Weights of a small multi-label image tagger: 32-pixel images.
Rows from block 7, named by matrix and row number. Each number is 500 + 25 x the weight over its row's rms, rounded and kept within 0 to 999. All counts start at 0. Numbers have three digits each. After the name is the row's rms in percent of the matrix's.
# c3: 3x3 conv (model.blocks.7.c3.weight, 128x128x3x3), inputs 88-109, a 3x3 kernel for each
c3.40 096:477488491492492481515476471471505468507489488552559510525502515486526523538570505512492509485496489539533510512504498505467512527476464493485491494500500528511499496514508503499490492477494487518549490528511456499483528481534516493514548525516518481488464475492523495482537541510508501502489494469507506517529517526531498515499532492451517551531520540494530538495501514509534498511588504493500531539517547489509516538515469511535475494491504506491473509479469502511533490507547487480512478472521496511529468460460470469505523505528501474507495515483494526464492487472482529522501498491489485481
c3.41 099:515479511502484480528477460514499445483548451531504499502484456493486464505517449514507504510500537498473508500505490463490502472468491509499518502469482547499531543538513522525519503523492543519496544515514510479504534475526523491503546477469514521495460498516498510480478475469450506450528472452525485502542519518520475501570520498519505465480512458511466481497513465491513514507481480494506462481521453456495514478588558537472490542517515495480496459508522518473513517506477498507478522465504539513504488487494504517486493506546485473536530539516497547496498491478505508518519523551493508512
c3.42 096:524543497553541519520509511427444448480515426522462451499468474491489522527485492518481492481496493503489506492521471485492468471450491534490529531514521504492483533473498506486500539523502517488475505480509498470497499488467518509484523496510539498494498474492506481494533534421532497458536494508531502499496507525511513520534496455490476480492503506491485481500501505513482499406498418470492487492484455525526507537494520501464500434465498490493498471472491493465503528470544517511511497534487516477523500486502542481522511441498478485498509465488521487482449473509554479486549482499507486518
c3.43 102:493493485471493472499493448489505514486512487472504488508512521490480498445474482482490506511529491452454489484480477506513489496512497483517484491500493514480462480507487515512513529489486527503489537487478499480488478493473495486457465482476473506506520540550492510535512527541477480505482441490504508497509492477500467472481536497474523498470449487463533499484518495472477493515540497469470520440471497469523493500507499489477488511484478516483507495478520517505533500488511499490493493523468493478485481481503475487546496467528574491481492489475488476486517502524499489520523483487513505481
c3.44 099:523458473535510501512463492507596499492541441474497559503501530555472492545469494504515527495473503502510519476480479495505489481486503555535507576508526531530532508510512484483537537476502500478532528511511524494496522508472510521468496539521531516449525526522495509541499477540503528543560515473500508500502485515510494493488544501475524506477505476473511491525494463499497509491516506468521496523575491523478455508464488505490495514508464487474478502506515483519525489495476514513508508465500476522530504530470523505485533479482515483478510509501538512485521490467497503525506484525535512485
c3.45 097:503492514502523516510487536419522452527488513503533499490499493476486513456482517497493532509547518537511480478441448458462463481473499475486479501496510531485502536508526512453523558566541515488502513486487581551532496495522474522529427482505464493481462478431482492506520482474500488498494471544535524518530494505510515500491475479499493483477491496488491523487509526478509520502508507499474476488514537543497496532492493526527568521514481513512482483462484492477488509476451499542494485499475470470508515466494497515473503451494552538536531525461508496480531504481522513490500457511553524509
c3.46 103:475504509508502509512528496479495509499500498515511494472521521492535496487521484495523516533515456489527472477510525505470503490485504464513521510491478471509468515494472518486499528490477531519497519506490496518496509487507478536484475517525473513482509488473510472498510510520511497536518530509512511487509525488511485477477523497494509494540535493485502479507506487495501447486493505491505511497514515501498484473480537469542537512502487499493478482447484488542520499519513509535473489492505487483528502513512524582487561520477531498461533499492501532516496526482527519470527496475508482491
c3.47 105:502485487503514513498529471512461450481473495475436454540533493518501476503481520519491502491528523489496497515531488473510523489480495505486508505490512488534512526487501480506470474471462504502490501528475492465495507512473477511500509485533477511504473488557499525515498474519536485526536508447487463513479504510505484491472465510502468475510476491552556477532486532490500552516499455504485459474496520516514530450533482536495517523479482511477519497520483501506560477529486469480486475477564526504505531496468519530506540533500469500476500482464511481441491495440492500514501504497484480469
c3.48 101:502511487492498506512494494480483475518490518458534598457464470491497493467493510476507492496497536485477537525502486504487473479502491476457509502475503543485506484506480494471510487512484508509531472499507486511498503521473466514508502504490478478526471490551460485495483541478507481482475503540484506520506481500525483492477496527470510498497541545503479473526479473486469477515509512510501511490533482465495521506458527501466464471481555474488551511477472511516516478491504497501481491471499514488482465498502476542507485489556505472496498508558486456514527487466488512490494494517494508484
c3.49 101:491511510479466528538488503537495508537529453465503509545505506513524497462479524471534460482525493469461503512496529493504491516534538508530512507494494550505520518527499495525482466493483530523506486502485482462522496477498503486496514462475488492489496464497520521542496507502446504501496501471485517505515526530487502503509439496483473489461482514534521513497502517502471442528456486457474500469502486495528524510593498473453474498510447512505507496512516506492502473509491497499458496507448499521519540521505508486465457505504490506501487504497468452490481502548534523517514515500507499511
c3.50 094:501482515476473488500484505435450515459472466442449447475479507495504542490460560472499505497484506494462529486488494512524505482475479507506467473463480502473448488512535468481555485513529487550540521527561504532508478490484463489497473481479507494464491452486482475473503530525497472491484492537495502529523514540502525505439549541483523512491474438517445479469467526518520510474477517480483529484470538538511484508484540478493549528535491530473461527481482512536516501486536499534530533509506479458510540513514486524517503506513487543504527517527542524532537495494456523518497491519503508516
c3.51 099:519504543516488492510517484530505489489540476519513482516514505508472517488491505479491464500486488498523476532516536517473504520496516484480498503493491512490500481479463509479472485503468455465467477469483503517450512488495495517492492526491537485544559471521543474477519479503514477482501467471490486489528526495519530494516527528505494525497504516495498507525509511517532489507534539514499553500515527446456448487502544470510524495501539488482509498466470491492515509499533505536557509455493503475483551491518463483481477477483433481458524549531489522512505555489472454475509496489515512500
c3.52 098:515500510500508485486501494533521505495523538488541488486498507477494526523541495533502478536523474519501468473509503481504490485535501504504522471489496480500477510503483547510492496470478496487517525450503508442453501458490492446505540482512529564523486540504481532525500490458481502516526502531540504489525499498503480490497469502492516508482515492500491490482469471468504542455515481456488458575490444551454438471455534475459492514536548503512515468479477531520520507480467537502466482480451488474498537479503505489523529485473489477475522506530497491528506481497523508482544477460514461504
c3.53 101:532481512475447461491521525440489457505569537515458471494477506454504576536528538496514539487529543540481449471490512512522513526511432520465517486478511488478513498519500497521503496503509520513490508517486512517500470512511491472495532497461470477515469488505474502501497500483469491488510485517473519523496545524534504516488502507501528535551539500490491485489486537503437479463520499492516504590506445498534510525520521467547507495521480475461482484494513475510508505480518520466497561542516530478472512509532523487492515494497482491506540497491443490483451502503524525515520526473512505497
c3.54 097:501521501541524484524541522480398443465504426461538460468450463430510465455520444511475496495504497482526500464450471487509483463507502499512480493520541504492603512477477508497477483485454512484501501502467483498507465468552536514515519490492483511539489538475527555531520491504496490508443484465508485496482496475492510482477492481491516482488508477516484477470517463498508486495453459493500472454476457451503534445491523478512497481506488510488465515518493498499478488514507491484516470489514512490493499523533480505465522488482498476499525525506508539512538548517487523499491507480482493488
c3.55 107:513512549514452464478511527528488515463522495493562443492498500478497527479495523449488474494506507522511488511489506504493462499510462513546523522496474506529561483507510529503516505481505478524509502496501483472545440427525462522502475517454533544491484493464507515506490504508495535479527452498476490493489481492504471476509537519475530505484490453495466458487463521508541492520522512514529485500476450460475517475501486541527513506492448500472484469498465528523497519508534489466482469492487486543514481467493506517495480481502462493465509503520508494459511517461518514510508509511506488509
c3.56 110:508505475489479444487536533437471504495547521479480553508506520489520546502508516523484518519497504523496495465466478476502503494494490503515503523503495509526518521477477504479506517467511540466487526499493482488494501503497520517496525526491513481475512480489541485471499497517511485489530515487511494494509496480505487490507466488520494515510464509512475493509475528511481529485462510481507539455466504509513514502524447537521497493471489518502453508500467507485506494500517509469501553484577501482511486491550510519504512508475514491484496479485528461418528536502527509497532469484515467511
c3.57 100:461472482480499511442525539440478394465470479455484445503495454506507480478473523504493476492481506493470497466473465472499482453466454505498496501492488488503509492511484494461467500459441520493488463447468524486527510518481519500512504539542468510463507534475470533450540533485492557505509553496493492515493503509485475511526498490497498487490515515498534494510527512492497502497471465509507557507504517469481486494475478510467472490516505503483523517519542486458478497509512505524501559530519530507549526564544510500483532477491550491482501479466503501476483486492486481470493472481533480466
c3.58 094:524497519501458467523509477462489496486488462517493509511524504496479490483461478478497501499474493497498475500491492531491483544533503521485532517518495504496529502518475516505477485468433484484464487492450474462429508483476488480457488490472531516523538494492507529529486487521480488477520503476492499524513511502509509503493482502492502479503505491494474482503481482515503516510488507485485501505475488441462469488497494489530486503516536515526506517527545498513483516501498507486524495447547496454493535482477483520468499505487456472459487514511472501495492506483475504498502493464511496450
c3.59 096:526504483517485482474467491488499490456498550521510514487497515490493523507512518472491493478504503509519524504515500522486478481507490512503535513489523499510508509492505492512475491516459497494494538517503476490473475510511561509531499506503507537539532478438481500440466468520483487474489496494522498486530484507510541506462501554492484557519484544511518499488499510509498528505490477504494507513478502514516482515494563478516567476502490484489463487494459488484508470499530522530531544470542519503477516511488494486521474495460505464500497517506509491482461466518508525524515491486507513496
c3.60 102:524506520478477496470482481479510503432500431541533510481476461528523446499541511496517501501507469488512478486488479474488537516492529460477506505486471488475489495549530494499510492458492526506516496482512462498458524523499532520530504475488518485505513517516487472517472477485481476591537513519505534501514510479478519478505440486556467444574536485460499485500502468497493476451470489482466466548505542474499496498504494523494463556542513487467493482470509525489465490491466504485510489494518470514554519473548506527516505500516468506498538550532484448504467488493490508489465505509476506486
c3.61 096:503519479529524467497494497505514485501471517474506494532528508507484542517576544532501503517491509497533497483507501504486456469500471471475468469476511464490505497498520494472484525498522524502478503505457504496489491516542503493492481496509515467476511453467454486451486496468499491489478490530501493513517490493477498491491487539473486500499515539512504530521493548484507536520509517506512468507483468509500512487471471488476499493490479502517488501471462521527527528504496500433487489490481504519439466491499486541494528492495533493496514511480506514458508491476505510484521520480480516508
c3.62 107:482507523470486548475471565494450516472498496545518497534472483545491477498569524515471464495508491509553514482480502487523541503506503498495506471531527470483492474484501510491492513505491484518490531497477480476478492475455484518518516536521481525504483526559479485496508502492572526486528501487488473470505505478503529519495480510523503526525542531524463457505496500486515550527490532565485451534506511468506482518503489533518497486499490495498510496500514475529551534511521492550505556489553576506476543481507471447490506496501489512518486486478480471451481478484465474513502513498495476505
c3.63 107:518496480503480482500569510495565462537511502517446494469530532493506512487467514498511502524530484509486483495542525524488498540490458546505509523490504501510508486467500488531514511520473499482477469499512486509460500533471528515480504492473529545519531489514513542491510470481493497504521502478488501507486498507498496498482521481493501506505468482448536535473528567472470488465499459486491555494438479519500495461515543499531465528515500491504476498526511478454489471476499495483511536509499507492506517525512488471481480539512470568527536462453499476458475501467499466493474513506495517504
c3.64 101:453445478493493484481505485500469498533500510504501514442450477472499473463477453484512516485537529510527492487452518498500500520480473486510524512511522546497512530528514502525527515515495476481491472521505510514506500463472500480472469502498498480518495507509498521519478486489464499479501511492500501503489497502484510475501488506504540510501508505521468491486501527479510508493458525510510501508479503495501522479480504508506564504529505520529518500508500509520502502495484495472509499492492479489506511533511528532486522510520490471523491479473534513504531491495513503513517515496508509497
c3.65 099:540467485525463511486503544506496469506440483438429515493477507481509484481501490460487500506492485495472464523498521532482516533487503531490488529481525499495513439452462514503488486480486441484492530515529489544509505524524497488502508493524523511519538494534535532475443487480509502529473505488481497506507507499497492490496466503524534511512531510515490524467486513473487484514490510515487461455468464465518482520518520490483490521524514487508503502544482480485488464508482507521456492477506529471516514466492495499451484524452493539493475476467487512508475496546471471486507507505494511490
c3.66 097:499494494516482489527479484514509544515529561457569514469499527451518527474519522511499468493527538478492465502519522527531510512510470497468501534501495500524489520504525493492497497515488492516498462482483527508481495504455488536502524512496507539557545511497527470509482513488467478516441485524489514485479491514478495472489496513477545538533504516491475507460512554454531523474499526513504569486486500529490496464488514435493506514472478520481499581525511537470506536480519510475513500507531452471484467479479527487480468477487480490520484484484477461475535513481487495501488488504480470504
c3.67 102:503520489477462518475496517452451480546528474569527507483527457512519496513519473475484482492546488504563529514513503508478503521494491499494507475524511499522487473516497508511488522524472508503488484516467460552487517498524464509561472491558499472484543487500525487463484488467535538524467516494503503504507496511473513557487513487504517506498515460508476492492498498511481525484541481508485478510502496479454514534501556443576584537498469501506483544516510458505480506489469476532514498499489504496497459542507502481524507509504537530532536519514498495502487476517489506501528510477490531506
c3.68 093:512498470485504505495482503483465514495486474492484446470504460486515485503494535502467482497485491514464487501486507491486523502460508523493487488507491503459501508510480491481490509537517524495540451485538496476540510492499526511516483479497474478500528503520498515496518486507460465547534535521490493489499512491493478508481480499456547531494485512481483482510493511488513520486502508459517472497506516514488490521527487513461475500472507531517504474518488465526489502519512509488519517459506489480486532526525480497487537525478555531475465487486477512470497490482488519491507521513513492495
c3.69 103:510512472515514482533513508507456519516495495503492537476491495470527496480467495516488509529510499487489504516525490470491481483447512523515496496496494488513505481488462535520490483481497515499474467497485447485489495505474501502490499477494484498486521526484478469480488491473493478487518461502488508509508503508491476524491478490473484481481500506494513496482535461498511507454504491448504493535470537501486444506495484463516527498491480560549500471460450480495473490508487493523478471477491472475481477499504545548469562542485491538458487498480455484474472510501499516499502503465475507499
c3.70 095:515488485511482480510518502550529485479512506493521532487484475498497519508469502511509472478506469531471466524534507517522488522516535492491488477505459473490492513484504483469484481498531500485521485478503532491517486500470467503496487427439490505480498477456469496505513501501505511555510500509477471479489499491485477475479503517479503507499544550509520508517515517492500514492528521478513498516514527492501486501522495478447490515515520431469491483474458477502508478515510511506503492473498501492529494504504554584592518534552544565533517515534466460502467470506496490478501514513489509502
c3.71 101:481495504521514501467523515458512481487541496514526523536509518497524509518456510551494480518472494537491502494498503504529506523495501456480539486494512518521532499504503481488503491520535501499484494513493499504493520480457507486450469489474482499511505531483501517479487560508498501468495481452493515489500484492498496517499532478492499469512509487499488457489458485521456472511499472474477467528456480489512499548462488477489538476485482468509487492488521509497506492505496475470508484524513452491521443466498488467508502502522465485492501492473474512524478512510496510490513488476488504500
c3.72 104:489464503502483495508515510510526483524502501580552455512484464503498487523539486500461488510478518511537480499503516487503507515486480485480504485517481510497482504510507473483500478499486510516512507483486484450501471470454509474488515500486543501505512532507525476457455514531500502509487473475477483487481493490503514488480501484504506493530538472489484515494486555502515492456504517524486508508511470506491488481505480461506461536562499525523503461437469537503516531473487507484467447522499497485466527518509501483510507501520489463540516515463513507460451482472516511535512485493516471501
c3.73 106:517508505502515487477475529546497448504534539496466469516547507495491479532482460505483510481482510545510463518522495531493533494497523540488495517528519508497501468507481493487485529491492487487493489497501524513463488506502496471469517524486520495440494539498458485481522557473506490482525478513463489512455478481529511483535510499523469498525493455525545510492473508547505483509549542507477512576485486486498537502508520506520477518570510488526517528487466477493503475485510510500494542557535488492505497480495472533513514491507510505489512497518449508504486446448483488478534475492503469484
c3.74 107:505507469505464477555508534502487496517543468423506473525491483519501466474468493528512505496485480484489499500454489481478472487491496529506486510470514495482488475473468523542487481501469504488465475512481490519522484488516531472477507494469520491492476462482531512483471494518475523500519522506490489514490484494490503500507463511493494487477507482525549509503533435460492497524498486521543452461526534489523497485498532492493494466465473506478478483504489483506503552529494490529519525508485491504477466557530491494478515537513478506485456489486440446522506509492481484459503515492463521489
c3.75 100:481493532505464445516539454488462459489518463488500498536506525495496525486538518515472509504477498512530479533544531534510507536517473506518530504480476494533482528519461509512495508531524494486534489491498493514473463479471456460496503498458516487519497464469502477476502499507496458456483521526499518508493511514485515516477446487500496496462488534514495508498509511500551486506500525510531547490519463509507508505535549489534485490475470492481510463479496494477510497508489504507496536534527507521537488498539488508480485491474527495469498481479539510496539528484523511518511507524501496491
c3.76 108:489511468534548448512521441482514532496530509500501580525503533521507533519505515475484479497511487515486474484528507503534518479496500532524576494495529535525516504503490481515497485515493464477488457498505505512536498482444510513461529526498517527491490504507520507465499555475512543529513516505504492462496509480504504494515520491511526505504519515493491487530511491527478490449503508528531531486498504471469528472501510484526492491482473498503529483481494498479497499524508513499492485556480494521546526518530523504483465492484514513503494503459524552481511528474502491481501514489496536495
c3.77 102:471501503487507458507493514528491490555527508475510505533505513545508495468514484514498506530535494508467444550491504548505520493496516463522513457480468452430498540535527538529505512492465564536498540542476476490492522501514559517484522502508500515522483502461503471484514512495492525509462495487493482503494542484489502504498475454539514508514503468512510492523501443495471468537484462553508516484483478492483533514569457509463461515502503506479492507476498535493492490494519490503481504520520502516496476513505513464475517503466500521494483513510497487485530502525518487494500509527469511487
c3.78 098:525507492497520511465455486550514577449501492518557511529500554530460545527523546503482565513497531531532563521512473489470477519497462484500467500501534515487490477475514521500531532527504489470511545517533474440475485527539471497509512552488497487435492504463492513474533524484499489512535488539482498508473507515518506509483454512514507497492514514507479562513492561494499506552495525529484525506523518529504529529520501568540493484485473473514465493496478492486470528460513529497501498515505530495479506466519508522472474486507480494500500472507501515517455500504506501526505486511512490505
c3.79 101:518509508533479482497471496533486576451543474462519517484472517457515490493504482516508545495551543519571547486487482487466481494454474502477474519534536496521539483523502462509537471482509475514478488496525467466490520499491540539531524517547487474492481497506490485496482499510488486530472513525495504530488500514495492524482493510456500514441509501489506479474520483496483459503511498467497509495480474539534508487506545515498527477523546482506502491545529485526499469491530474501519480491500492483489502501523467503513423479489451478456493515543469485517469462482487523514462511491463468501
c3.80 101:480500523458508537481464509540471509531517477510546470527475481483499497476519484501516511497488493430490493495496477520511496532481516474515488489504501460517485514494497513489470468468512501463465493511501479493481535498501512472526477494509535496499504499492527538501519512549514492522519514518517503492499482486482475475514512504503491485516505475530496494514532508482504471520508468500496454488492507498530531514478467511505542510513487465512523462519533479527555504462504499484488517490500498505481483512490491508483518499496511515462505516498471514549480510516493477501510506499495473509
c3.81 093:536488502497510544522563542460490505469503497482501476487491476481482477467473465507529523532487505526467474499501500523530515484509486480502504458503477473479465488478521508491518513489477474518540453496495496488468498485509494514539500563514502503516542532537472483480553476498484489521465486500502513527512496515528515481461479501496490485511530509539496515558494504515488473498484434539492493516475501477511483479503537530497475512527519497481499503462485514480488504472502539506482483501454436480479446445456532523497499490504524536485488525532478508548525540560483490502493514511515514493
c3.82 098:496493473520500472484475528492504458547458462496440464500531490495472490506514486515531525498488518502503517553504497524500498477496485497519500543523530502508522503513469505513486528480510493477505517517515531508544507509525513501499490498445531498433533508518492493493505529451525471460459495475486513491484530508498515505485492483504482488491507463491493500483490464474454458518486472517501460491500462570458539519490504504465496462476467494502543522517518478506488474491509499510494517506495464476516466498507462504491482516494477529512510450494485522509523516516495480486492493473513499506
c3.83 106:509483505484473514486484556508493546563501560496508471491461494517562516499490488500507474463515490532515460467494503485512496487532472516489505516494477480478515504519516519506521519482508510486515488499497524516489479424496450480499490516503517493500523490498476512517508483539468510578484516475508470493524507500512503485507482507507546511501504451467471498472502481523465477466485466491571522459497440520498501526476479494467528503491503506498500464488477479527487523554475477512498512490522467512484464492463470539477488500463500526480541488501503475472502493526490510497502498499504494509
c3.84 096:493500538518537471533485470496475469513576493552514490476524489500564489522517454503540513455517520482497502509533519527523527496478499501518483475476483499459485510505487535533516501525501509523526497517486560552483501517575508500521484475462492517537464503520448458480519499487492482507442534481503527515488505527478515516495507510510500502467440474470479480457541492504519485515521481559532503465502491498519514422510470485536496483486519507510495528511508532525502509500520498518472514483520518502473507509489511507518557494514500527501474455470493492495487502487493491481515509478501506524
c3.85 099:511509500503494513501485537520538551502487569535532507529534537498479490502551519519488514534516513490528488505475478502493482489482490489509538502501483486481473501505500485524525483530536470478525479489516469515526476492459488503495476529504513486474481461472470455445499535499512525502501492500484503484483479504459479504495519485552529487552527456500543553465488455488474488497510526503523491531502459505520492498504510486515543452487488498490493448497516481519508481514528514484501519514503473510491522492536506530506514553518476512530474477451477484470465475507527498494494517508480500533
c3.86 107:512496518486467507474552520496514410470512538533457490476485498521531484519485487509518530491483512483430449465518528474459475513522505519520558527465512473534521485468500500513519484486506494529495510475553481527476502532564470455485490466486500534558494462506478510520460496487546489482546532507476476503505467509496490526463502543467479518524525487526506524509477478521461489483499524486465534551510513516494497533476514495483555486468529484477488473476486466524485489485465504530497536467505529520533472571493497512520470526465491504472486464518486512508487509507477511487494517510489524505
c3.87 093:470516510479480479498522476523499489509518513527487476506551511462515491511496525468480478506507495483516497483481482476474473478480471486460510481503461466526468540542532502494522469497526517511501486477483501512488462457470539526515492524509462492477517471465478471465496512499498467446557560562520506489509497486511497503505511529515544531487530483484521456534533532540505540538495490532523513524537538501546472514484498469502543535508492511475465486488498443485501500480473507469508490514509473445508527520492511523520510497464475500509506499511479520501488517481498511526479488497486497477
c3.88 099:468458486475519461497516521518479490482450471467472447505454482484474462452466485517480520519464478492506475498503491531491450516528447472507475504545487503479492520517500495483501475456515520508496502492476495508492507491513488491503516537473516498503537512480503495484502467513519508490511499510496515503466486503476500483490491505462466465479518514469473511452482498463479471499470511464446464488497500545484519466499493549499513494478506485503476498521481467479474493482522501503515494475452524546515526521530541510501498515491504482508496499511459547516439483501521502498511515487517475507
c3.89 104:508477503493473529500511534459439497417453428467419483498510555502510505513480466512507495512539505475494478484472505510505526501459502485472459544498454492489503544486507517460476500512501569492534504490478508536502500528494483538473484517455504486486514463491501503521495488575529522518505526564534498507506518471453501479451532526464562483463501505498474461493520492448486449530480521487523503479503497532503513555464499475531440500487493478473497490483507524502482535507483510477492495505510514501471514492528514530488535461497516493524529498501459450515446459530531522497530467465495494502
c3.90 099:514462434531458463542512565470509508519491532485483475438497457423443469443474452516523491509516502504516480507487522530494507527540540494501454523498505509520521507502485494519516514499492482491514494519530535506491534502532510496463520464531502456475524470485518517541509461492459516573502541507504518509485496539479485509520505484511501495496505514488519484475489504498510498494512520488493516482535484461528537503484517510491544495465479458467482464488493511490529512476501490501517540522518527511595530530560513471458528512469477504491495480433507467467507484467512470476497492508503518527
c3.91 096:495459460495462496479472518554500470508484505500485512481492494504546480474507471503461496485431492443505503472481514485493532504518475483471509473521509437446523495493507498483498488496497462475467472534510485542520557517546515465545472495532476480491507489488433464505490487479476547541491504526507498474516500499485474515485454476470520471478522521548495460515523518503467511536505477459491468532518518499513505521527553557530573513488508489519497489498477492523504488519499500517517494460464442517505503521584488492492487516451484497434481458435509497461491459468481481489508505501490510528
c3.92 090:502464460538506521530530502481532481557471503517518507479521547500515540524537530500501471507512468516526477453442455441426441458479434512484483496488552505530526507484495479499487493498459479485433458465455466493494480447451518493465502476470494466467515536475493512426483502523487509511493508523501496503506470484484497477450500528456480500484436492488487467481492490513529547501525526480486498484529512522552486501503517471508509489508475501499457498483489451490532449497531482499532523498487513500474482524497444463510466478539499459512508515510476512522511518539496507488458485490455514488
c3.93 105:509513437480513531443423491566524531457455519532536516545518541490470480529513502476501458452479464490514498515506497494482485487517498491489480454443501448454508471507477501512470516512494494512506508526495512479449506500482511483509506517514496479443509536518472510546535478524494500545504495517470490479498504524503481459490475488496472509526541537534542532510509459508484485488497529486462473534542490513501475497502542462526496499500497481495493503482500456500526522521534536432471496522553540513526524480461492515503492488497479501478507502465503512481464461438502511502522515493504477468
c3.94 101:493521507495535510503510487465538546460488506482506488462506522473492523459500479497494534477494550484538531467520519479492520475494486476478493478489502486452494470421467474426475484479514497499488526493492530569553506479501509472496502487497487500490486524497473472460498480509479477485476480526505520501498520505527553542511466523516480533484481496488514535500491509455488488473465538520496541462457511515501488451513512470532573491505490526485477514486527493490466538540493498508477481516537501501525505490531499489485539517531528515532520484475517488471512535530506516470515506512515497503
c3.95 097:488519508445493521467534503513515509501501490534530547495521526512529521470493481499522484521564506488528544486495479476511486493470507493551543537530508542516500480506519527535505521513508462474451466482490491457513503475466488519518478519526487505517477511514455448466507504463494507557510500507483506511498534515507509515482453460475474463506533517506513505505502485479490510515521495527512522521545520495516522484479500508449498484530516502480524472482516506525487519503497517529487493499488481480528517511517447482502483460502482484485481516520464473507500507502504516530475513512525525520
c3.96 096:501489503460497480497531490524506501515477469530484433498505513507478512498473541507500496504503465518528465514503522485491509484486478471505477486500480515506466528490510506495476458499474457458489465498488489461511514449498446414467475490483517492493481481472493509500480483503537490520538468520514489507523513494514497496498499520521480502529481497475484520500464501523485474499508515503489517478523518499488557525593517514555462522495510525499519527536567487500489501504501502518508492498519481520470480513503467506472492508501426492498509497491495545502528531481474474475460500485457497506
c3.97 091:530491495484511508503523513496451505508535480482488451455487502490473538511518518469489497505516509458476480492494516480520541485468493488534504453477535498494471489496485497528528444508506480513453487501486423456489485505534506526510511501474471455464435440537453394469509544495499490495501479496490500508524522520510522519466469477511519512508530501501490512504466512506481486494492482538494500518530542417455535471483506487472497490486455491460507503487514492493520498486503507547498514507475483497464479508521498482475471470482456463519486479495531508498493516480491473478478487499484491527
c3.98 099:489471510488504528512524495536513498478500492409472525534505496488494454519452546540486489521495461526472521490461493498515512502492496505492525505520505491507556497514509543520496522491504498496549521523487527476498517492506493485488499475463518466518505508501502498509459504516490495449488434489515472499493505447502481495519519489538511456525451503487519485463514497494484518481512518499523494477456515494494441490567478546491494472484491499485495489538535494517482481496515491491506528513539493547494493452446506463494534452532488508526483458498514491496480492486499504527505505483507460489
c3.99 095:515495527488505514506524516481471501484510587534551521462527487490544527489475527476514499519518575532515559496501533493505507503494490498490501505501489497460473503516518519533546517495527531536502493534515499463509516473506525518512520534517499478515501508478512512512541501501499531483473499428458473504462425503498490509517536528559504506454504533462497491519484543538525494502524548498510515510507505490532486497548515521508500503476483478482475504487477511514519481476468490497483527478492486521501507499436576556534538474502512486485504544519460487498463493476528526500513544521524495509
c3.100 099:479474469439471509522504520495515510462517527475508468498500501514502515504501477518529493493493480497503500477482505503515531507503486493486492478512506539554497519499511503501495497499501501501517487475508491509543505534514477485486502495512465464519491531518505518471484501500549541499473491462506497479508466486503479488465465497480434458479454451493474496481492498492481507476530505517505515460470486534525528545486500492520496492463478458471469505516515504524519508511483488474488477500474490484475468444503513514480502502450505504483504513470494484485463492520521502517494492472494497470
c3.101 095:516495520515496511502504507507499486468471525514551581493525536509510544510493541476482517489491456474484501466519478486509507463443477546496471539511461512517504495491470481489491503496529511478498495501487481483516495483499508500525492484544514494446544493448488497454459491522475497516461505520518511494500518470507508507493488498534511519486488513504494511491464557464529542454504490469485496456462529443493515486446522469465520524517489523499497496503508471470461502478514512475472475474488474473468478504470485498469487498505496488493531508516522506496480497509500499466490491485481538531
c3.102 101:504519522460491556465463493517531542562531451555542504503531522477528519498494490475484492526497489487532506501481456515524497502515532506525526501462529496521476505507489473498484487549533498500466469493483495512553472446462509499491468487524490481489496486513495465506530503493488509534522532511479503507490502480475493496486480500470506512471529510470446458494489460465494522488446479463470456477495505507513481505500495527486510478500498497502472477469440510499456503503479471509507511517522493472550548511522521519494490473493495452508442433496449463506517484489492524468485510496478499536
c3.103 099:496485503496489490476477489490520441519475443505500546514471459495494485463475534475479446523490483514493514495470489493493508506499541492541504503490493477486489489481478536536492534530509529517509534539520570482503518480484499458441496485487483487501496496494488482524502501484499484531475488503483476477518488514533529501477479462503487490524500553485498491501463488458456473503478492502486481496476528481518488491459488559556486516510518481501540529517507494488478497512519501497508555514506497471494512489532453507477506502543537568524514542534492483513500508521498492519525543523530543505
c3.104 097:500516515502496530530471506455422434463451428494466410503519472480493478490487438516500500467518496514503519506483503513500493510535502505463493515521568494485523516525516491492516517496480522540513507483500531535522503478499471512504479532535525522516496509521479497489526537512523505506473521535490525516488524480521501495485468467475502491504529509510504491488536529500485441491481490497498485525517474529533523528523538521529498503495505420448499475436473496520492503504500493492502500539511502469497508491554513545528485514506488469451532513495504487521497502463528536505494488487523483502
c3.105 096:422499475511519513499484496484498523430501499525506505500475480464498509488499501481458492481483513525496512457524513482516521515502515504474492516538526538512528479485522515508514533492517490504463551514514484467511487497464504470487528522537490491539531536528536477480494483464518509532463477513495478491505504511522522529487470435465473523455504526502482452509451519521548543506503508507486525485478501519488479479487479498517483521492473521502445501460457493447470470415472474464474510483458518485486473455490487476513495522493498499472511498521516470484444462525490500491518492505519511509
c3.106 108:476465508464525495527486498525478533552486547463518513524497487542518466453480507496507525477489455500490515505491516493479502512507532497496493479530507513522531492500525536515493507494477514488544465556562507502503506482519494484498473469501483467513444476477453485467539520513515558477514506502492480486473519491482498472509488498527495483496453472491453476490462486482459492520485511526528512511466505499485471493486527508519558500485489482494465495470473525475512511498520498468491480508499448603480483481454478481486492488500477473494485492489481507505472488465515486486516540505526514485
c3.107 097:509479512516509507490531509508475494486450459443488483477511520489493496494527525475480475515501524496470426503481531489448487500515488478496466485489508479490488485458441461476487443480469470501504464477504487485497499484523470499529482515480496496488491485483493501483500506484525502476508520494519529489498491501487483484541477487500497463457534507543522556513524533494504485452470532524470489472533475497520466478496529459493511512502496507503505537508450510514515474511477509509503478496479489452505499478462560500567537493536489444537504477511513501506524521515492491520450501503480456486
c3.108 093:520469481443476502482502528540445478467474484452441497527477477564476458553479474527509471504462458502475514492473481478518510498489480473521525468495478491488485506495517545517501479482515496474542494481486529526549488496497497477497517500509498512514470501505484484475538480508491489538488476510495479509505466506494486532495471477491500483555484489552501467543479513504497520556452478560499494538487499512544525510518445500546477540558543499502499435460521510547505536527484522524515528485526482503507506512498514553458514500460505521516480449447432455499464466497510492516512478530516513503
c3.109 099:525515495509480498545530505469471539499503452426497471513480527482492484453439488508471492507498476444434456468477507509503475539520497491497452520505514541502549517545534517511506483503493469500518514519560466484486499511486464490456497506426505512477494443523525520570519508511522509503503450467516518521502512526495467487530513505521491471459496469514463485496502526489507524532474463472501493497468477478489530531492542508477520508514512488517512495544511532529496501521509554475469499488495493509501555464458498525538481483511475505513485504534500507555452493499473480530471449455485468472